Weights of a small image classifier.
Model: 64-pixel images, norm rmsnorm, moe expert_choice, layers 14, width 320.
Training: 7800 steps, batches of 64, held-out accuracy 100%.
Data: trained on rosettes with rotational symmetry, 5.1 epochs.
Rows from block 7, named by matrix and row number. Rows with one number belong to one attention dimension. Each number is 128 + 24 x the weight over its row's rms, rounded and kept within 0 to 255. All counts start at 0. Numbers have three digits each. After the name is the row's rms in percent of the matrix's.
# q: attention query (model.blocks.7.attn.q.weight, 320x320), inputs 0-79
# k: attention key (model.blocks.7.attn.k.weight, 320x320), inputs 0-79
q.33 093:113116129083146155181119155173129110145121085124139178120150091119134144140140122145085117094103101114120174085116085121127124110129170124142101115124111146109161128078152083166117110146147111100089130139104087118122129119116127111161112121
q.34 115:126129125156174175112133146108158134115125106175135155114150132112140135118105093105130109090119091097141169115102127141107114160144129162127117119137132112119158112092103112187154134114136122101159073131084078161145109162090140109168098118
q.35 092:132146141161125097125108104082143122135123135101112100125116136095146138127183095159146134109135128120096152134133148141112123129116126142118165178107153125125116141124092159111136156120163160159106097160158138178090093132115134148100123169
q.36 085:122115114137106087170145148123107154133121150074133088151123093147108096170133156103145154141131139128133136158132123120129139148137139104141119150136146110123131144153140087107113124142148084149131175143128156156108167150166177128163144153
q.37 109:171125139080161163108138140154109112156147139148172172115146097206111129143105114103136142146107117111151118124134105124110123131117165102141089084110098134162141128124122108107152111126145135105099136105122125073136147100160113148122094148
q.38 084:125131092100115100155138151104116101112093126108133119137089149086138153149086148116128096090145127123169109153142161169124107072131144097099139122122158107165118159130144137139145097094118158098145161117147114141124183124172159148154143114
q.39 110:156148118100129152129150143172114129169168147113153114131112113181101139180117130071122125138130140124114111094143113121115128149137156127140121118113083151135115144152148098144129118142127134108092110144103142067154159126164116118111117134
q.40 094:109093146118122126105145120109114115108150122120084126105155114067112125098147133147118105099147096120129147125133133147129152142129082117127140122118120149114118109115100126149126143161142129139123131074143085149123089107103109115109139113
q.41 100:152154164110154144119189131146093152148182086092138119128125090174129137157188143121132158157132139124145127135145114153055103157106135116131141101096104135133107123123147139159119156124117132139115146099121110096135118110155102107111099166
q.42 105:150129113159129158125125117165116150175163142123156118112106098185103127156105126087145134131124139138137102146113109105109107161119155142103119102104111122125124124107143100126122119120103118137086142140143172058140140131198126100158098139
q.43 096:071135123180158125121106108138150113105098170133139132154141168072132165098143116175112125108117139120136134145111131122140144116161123126111133145160141115110159104099116112141178131114103158148142137156137144172129110142102110109130137093
q.44 082:119107113154126128133101158178144136137120164111150117113108116153102161115100084117128143124102154118149127177111087110111155145116175151137106129117105128124113113140134072114114104077135121170116114168116104129122181134135110095131130113
q.45 103:164129131126142173144143134165130162165148152105150136120127111150136135141132128070149109113126129111134133136107129102107101136117140094101137092136099129114138090154162094150125110113127130148096097147091133071127173092144130123134138143
q.46 086:092142124115112097137095118113115119101147111164068121128151099112184124116124131116110094129176115103086134124125155136124140130124121115107144134111107139124129164153086142112132148123149096107140116152150158172139101096115146093115138115
q.47 081:158128145105123103180151109113136146123138096118092114088126103128122119142140137148109159103103110099121140082153107094123084086103099112106136104118141070124119177159129139104109131162120107109110114090126131089113094159153163163099131139
q.48 115:137134144117118106106131107129152140101126110139114112143133148104091147121142153184148101126148171148122111142088154106142098125135098134180099155118117094106125131127135141118094170113134098140120121111150134116097124137092153121157154124
q.49 113:142130166132131146128106099107120108163146098122124106104144135117105118125180120158123134156171134131172118106151095148119138139114112152161115150097126096144136107126150156117107133086150104117146164135152073145105160120124084128092118115
q.50 111:151114151124150160158145142088121170133176133148122161107136139178156116107121174161102096110147110126097152150156117095127133135167166132097159111144128165142153129143127098092112145120145123135109099136145157081129111100101113112076105123
q.51 108:121124157114135118136120097090120156157175104119124100109109148144138107111147173183137138134172125189113154145169117146151136124148134095120160127100127106110137129151164118084100142160109126148135160098148184083119120116084092159107127116
q.52 109:112133160112152149149133115138097166164169134116129158093120117133129129108153163136132111131154119121110123148166122141110110116133150116103144101121147110118118123110135135088094137144128137163091114116112178091128085106086120120105137125
q.53 107:107127158123133065155143124103153126108109136123100103142171141090141104102149128193114139122129121129127138141138147122146150111132100155158129211132173102143118126123142146126118129100109166135188140134123151160122114144105125112103109119
q.54 089:159103130172158167122117112112149141123144160095169162103106111167133119091092126069158140125106105120107178096091118128131154125147144150073131114156123118092157104123123045154154147126114098107125101153114121137128174090135112107123146115
q.55 092:167135135148129091140098126139116121116116163106155151110095147144130158116050110079117131105080137143149129157117103149100149166147149131091121097188162143116128120129096089090127086129118145147121114153084132128122106144145171144141123125
q.56 085:146087128134153149122059113145100159165123103178119106151150116158174063112154132112156154105136145107127134078100145093175112137150140155084117145123130088128147099112148144127124135144147146103123104181139079124139155108116134103120150133
q.57 105:084155111152131108139142139098109075096126154098066132138124166067138113078135130170109119116141139122140136138135129135120167136132125139114144160151149135133150155106138120083139118131132137135179109164134158159128127128131124123131098097
q.58 110:098127120124128097143129114122150101091108123124092103157126143089118104090154148190124136125099129160128158139114151114153131129126087122114120172124156111124121136099096169120150142172108144139137128131137113177137101137110131139118114110
q.59 111:180124134105136168108147122144110130180155112123150118125128087187122124132102125071135138134127128113112139092129113129113086133106153109125126043083087116136112148124151096119116133114126126124091114084102133052139141115159119159112112140
q.60 094:077126101151121080136101142136112097081062173138112149138110114075148153108113120124115107109124136112113131140133141118143147075126117126145138164149147111118150112110142147083109110134122138138143102143122096186136115131120148112140133087
q.61 084:129132091149118113120104125127121102112123139111118132131122155138095169136106133130153098121143144128144092160092162096142155139136095134164148143136140136155171145126168137105155111144106113136119122143175198160125120109140142112160116119
q.62 106:183138134095119156119156134121103145138160139083157094123086130184133140136120121091134146129109145102135116144150105110104093120141151122106137107120096129102121118136142107113127117110131117171111092155108151091139148123177139167123125142
q.63 097:092131106168111094143115118097109107114052099136100130155112164066117106138123151141141122140111146128137090128147138105140173112104128127164116159155176122114128135147133169113148115118132107101147094131129152168138097110125151117123129110
q.64 157:098161159104132154118141106113123151122156167157122150091147114126155144057096186154102106131166123121135121132113138121101135097168138101093135086148088164113171116123138110101110112132103085136092110131163137089130123082096122138125152076
q.65 110:170124122123181120171113143173126130121118109101181135122104123121111151173134085113149103106091145107112139129132118135122112161096135146166098137116151108142097138106100115123169096142169160131107108139074118148117153175167183108140128164
q.66 138:132109096127155116146104136166118156125122103129139154143127106116121114145134124125119102090095111111128144123119105128152106133150142164113094121140130122108139142091144128184121131134133156079079125159102121146115144155108114094139109153
q.67 087:116124125171159132068123078145090151128162121119146130142103164078144162132116129146159095164122087100132120069133155138096125124144137147159094137105137118123135113127064135110141162138109156116136141104127160134148108188157084118121070121
q.68 096:138108150138159171155146126167117159130165129107153119173170098111107096124112127145124125140143171101133128124114102173102077109128146120117127117129115119107132130099141132130124088083112147089096144149094119094140126176159069089116078144
q.69 096:095138168146100117133128118087115105125094137109118122085080151160174114115131115155142131113119126137145128143167157051140157192112129132152150160137137120110131106155141116098130174136146114151143103095154187147121107112110183141153167093
q.70 098:136119151116188126130091142140135117112105089156159118137076135087132122147136088082149121108114099123118107164123147111099122109144119100126116158160166110135136144101115161164133114159132171083118137110109093168126138150152146143128137150
k.33 114:099120145110126079175130162113111140103084147089148114154170139133163119119109123124098174144106141120134142191143130118170088127126126119126168138136165147100142148163171127088159117095151133148146134123121171104159104099109142133143161111
k.34 119:124139120112148167141164136133110143095102087082170156111131098129150165132093132082156137095122130140149135138147138097107074164134177142123149113170081116146136121117110118111150119126162131177106117133111141134149139119117138071121134091
k.35 089:118073113128125117148102134128143139105183143138117129121161115135136153116082109128125123118111102103079139101149151156128115117115072132082135098152107158129166152141078086151146116142128128138092177135119136165138100121147105148153122164
k.36 094:090118141158119145087099132117122145125144107137082099140147103085130117121126131149129148124142104140181112154092125156140123126137154082121103098101147139098132168091110165131071136140100138125104129123115070137100159125118075133118117091
k.37 098:120119123134121119118139156147120082116142084105101100119126147118116149198147128167156131125143178137118145119157129134089093139075128110169165175088189131145081145063152171095117122124130134136156162120137077147112126173145137166111110109
k.38 085:103072125126110142140123113137126114117121135095082108129162113095181074092131115157113123084102137093134144129162117148124126149091141111089120127168157108151131144069076137120121106107129117123142124138147085135094148125089135139112122121
k.39 099:132121116150102128117104167103138145140118112105149123162122133108130143140151098128137134162133133159153138138173148142123128135085129106127131158100152101111090126120156161125094148101099154131128130105135103166129164149137150133135091150
k.40 097:188157097146147112119128113171145133128156154166143138099136135150090154123153108113136116145141133082123135124122145187102143110092120137161105115142150149153134125126146106169152077143158132146116137126104130130116141151125146147148115129
k.41 093:124124124157142161104121087178161085157143075119103163136114162106120161151177117081139133144144102122109134128145111159113124165086124145127111124090114137122080083134143101163101136123123105107148123100149092133123164128134095111135110158
k.42 106:125131163151091143107154139155113096150112107085112081180117149089137158146165130156133153135122161165131130152127108099143121148067156105143124162085153093130097156114136170095113145133146136131206111137128123129107138153170128115096123131
k.43 093:130146114126157135131146118141097128060104125145117106124143138182115114122078143114158090126120155116136106115114129113131112120183154135127107100147083115152141108136120115118165101148147130134115129158143137080162151090124132106141159114
k.44 079:096134121117114120117085112144066094082111124112157077155097128049094161127111176134162159092137128161144122139095092126114159092101121128141116135179135127120121117103136180132100125103149132154177085147139122118126143105157131110121156126
k.45 098:098117122142151110098143121139106082148104091101076094120094132116144149158130146135144142154157147164116120114136102086118143154103134080121122143109147103117067130122146153115122143076119129121164133143151093140136146129165104116117142119
k.46 080:135126135165163109117116147115161164143153135177137164114098149132146137129128103140073145127143089126134123155105124139105133131125145097144135112145134142120119153146154107150094118130141144124080142099116138096132114125125120156155128133
k.47 086:111146111152162135143112158186171127141153125153109139114157168125169136111172129087108116139096140136108132124152138178129148127114120156164107103109133151126128112107134144167136146127132176115113159124084121133121118153115138146154104131
k.48 123:126143109110149166128177127166125158123161097128157161102152108161144118137127171140144106111115177146134132127094136113087115151171132140142143097143113145180133133129126108181128141165168140157089114098130105097107110127132116110109160121
k.49 108:155131152105146153103164096131154124142154102123132133092113132114111165100141153127124081137176182099121115135142126117059144113136103121119147118139086096130130121134122126160079145148079075112122134126126119083121113134124124158135136097
k.50 116:132145167110135121140130128131148132127118122133098142133141108142166066115136175132119110147117113112158116159110142125134157100155130145127136149179144134134164128120155116113131123156151127113103147174156114142097172122139097133155156110
k.51 115:130129184135122177084126121114167105188155151160130111118147153135119074073147142130108136140146120148100099147083103136128176100137133138137105120150106120116167066142078117145138152155132131101114130150117141094111135132098116140173152164
k.52 107:147129201117137157089129111098179103169164100172141123119125136133065087131147149155154101155143140172111086105119133109099154070126115104142115135124138092123135097137088127091117144158130107109112155072150155122141153125123137172113106112
k.53 100:164149137103167129142123114133164124106160142138118131122170128168127094109138125098113127095134133087077148129118152162116145128164146146149085102118104178131140072108120134147146078152129096125084149149137140143133128146122110123185138146
k.54 103:145141116111125080151143088155129131080130101078105101132120094107139129129101144116138129103148162149130155128143137079146107133119167127140158133113127141143134162117141147130112141106130151170181118106139137131129119107127135119095147094
k.55 088:112112134082141068128079125135116140102093152127141104156126110141164096111128175133141163150149127133148081109171139140144142098092132125132135124107171111114123153128148134113140127146144138111136147175167115175136149111144108108118151131
k.56 090:126157138113153078133148140151108124136121111121117109129101139159109149133137151150165090103133172144108131170109133078159127114144166127175165173108135122142135141103104183151140162141152139157090132126121165142116108131132172113112170128
k.57 103:137145134085154129184155153158099174108170180109118170170151130161145103146090147107123112144137128112099139135095159133146150105158134128139139098167096147080165150175150120140153111120152103153102137132157165059121125110159118133100144092
k.58 106:156147139130120087166150128135142106119133126164130143119136131140142118095117150117111115129104143087094138150102159103103149107168124159117137157183101167124164151133148073129167107139124125155086107154131179105125115114066154110132161127
k.59 107:128136140137108147102095118149140116164152099088101114101115137105111157153157108134128138149151130122103131149151094101121139157077121140146141160068136109107108091099150167115105167102098145119145098114096095139093098141137140114101131133
k.60 091:132076140070143086136119145130112155105101148135165139155147121155144101130073150115142134120134134126122098153117158114128148092167129096108152122180131157141131149132117133121157129133163130134106131154133147098128131111137145132108171105
k.61 092:102082121156165147130117149122092155155103190133172096143113095085178139088108150144106149123123124151115091153091122165130136116143146109097110123141157138107106161118102141136124113095116134122135113127146068119165135156107108137145109103
k.62 103:125101144133065137118129103109110109141115143118125086142104108111169143126141133125144150120153128160148137136105128102121149134077121126108159156112122114125098138130113167086095158110094146099135125118140092150135179130133093138111097119
k.63 090:124135134068126113144119147155145152137155171179150115112113105124156109080105105103098132121120061081123108141162163139135146115131146090141175110147125132118187138110112112098139103125108135141085135157112174120162143117109119184137174133
k.64 147:141146151071114078134127133138144128126113104144102073121130111151108126150127132145153115128157150138083127163156143124157114140088098122188152173089141125140093137148154154121124133100170107130131136139138147123122146133123180167136149170
k.65 105:133128129158129142125145119140113175113153159136164156138139123110180132123107080112109176147116125167124129133124146139123138115158130114098130115137065117127156131147147061122117109115088112167121151111125164120129096120084102133122142117
k.66 134:121119114103134169115092143153064128110127134108136158120119071147141155121137120103129112142143120121160153152122108152128108127113148148096105097110105139128148108134146125122113129094110138141120131124123114134105147142131103125106109103
k.67 095:140107134102132123111130152185065111131118131149129105118127071140127152114114098125147156125154101135141118138088109109123094117165178122097113108099140141127117139118122170165105130098141177133134142172106096127133174157163109125126154100
k.68 095:093094090101133140128123141155064087109119147110160135143154088150133174114119121117082140107119123115104127142111088155175121124176146121099123083117133130118139156128136109110144071087101130200140096159118145144083134166119107149120134119
k.69 101:163105153121167134146117115134217141120132083142135121112141156114087110136166123101142133126123166131111130089131106100131100125137098138119161141107156087138126114148127152113087143148169113092143134114124109105139110120134138109155120181
k.70 102:120105123112137152105099121123106141150151134173169158097135114115140174126119115137089142135145117098185081109123120127080125160141141101098086109139095152151122096145136116140116161150126151111129159154075111131128091140115115124154134102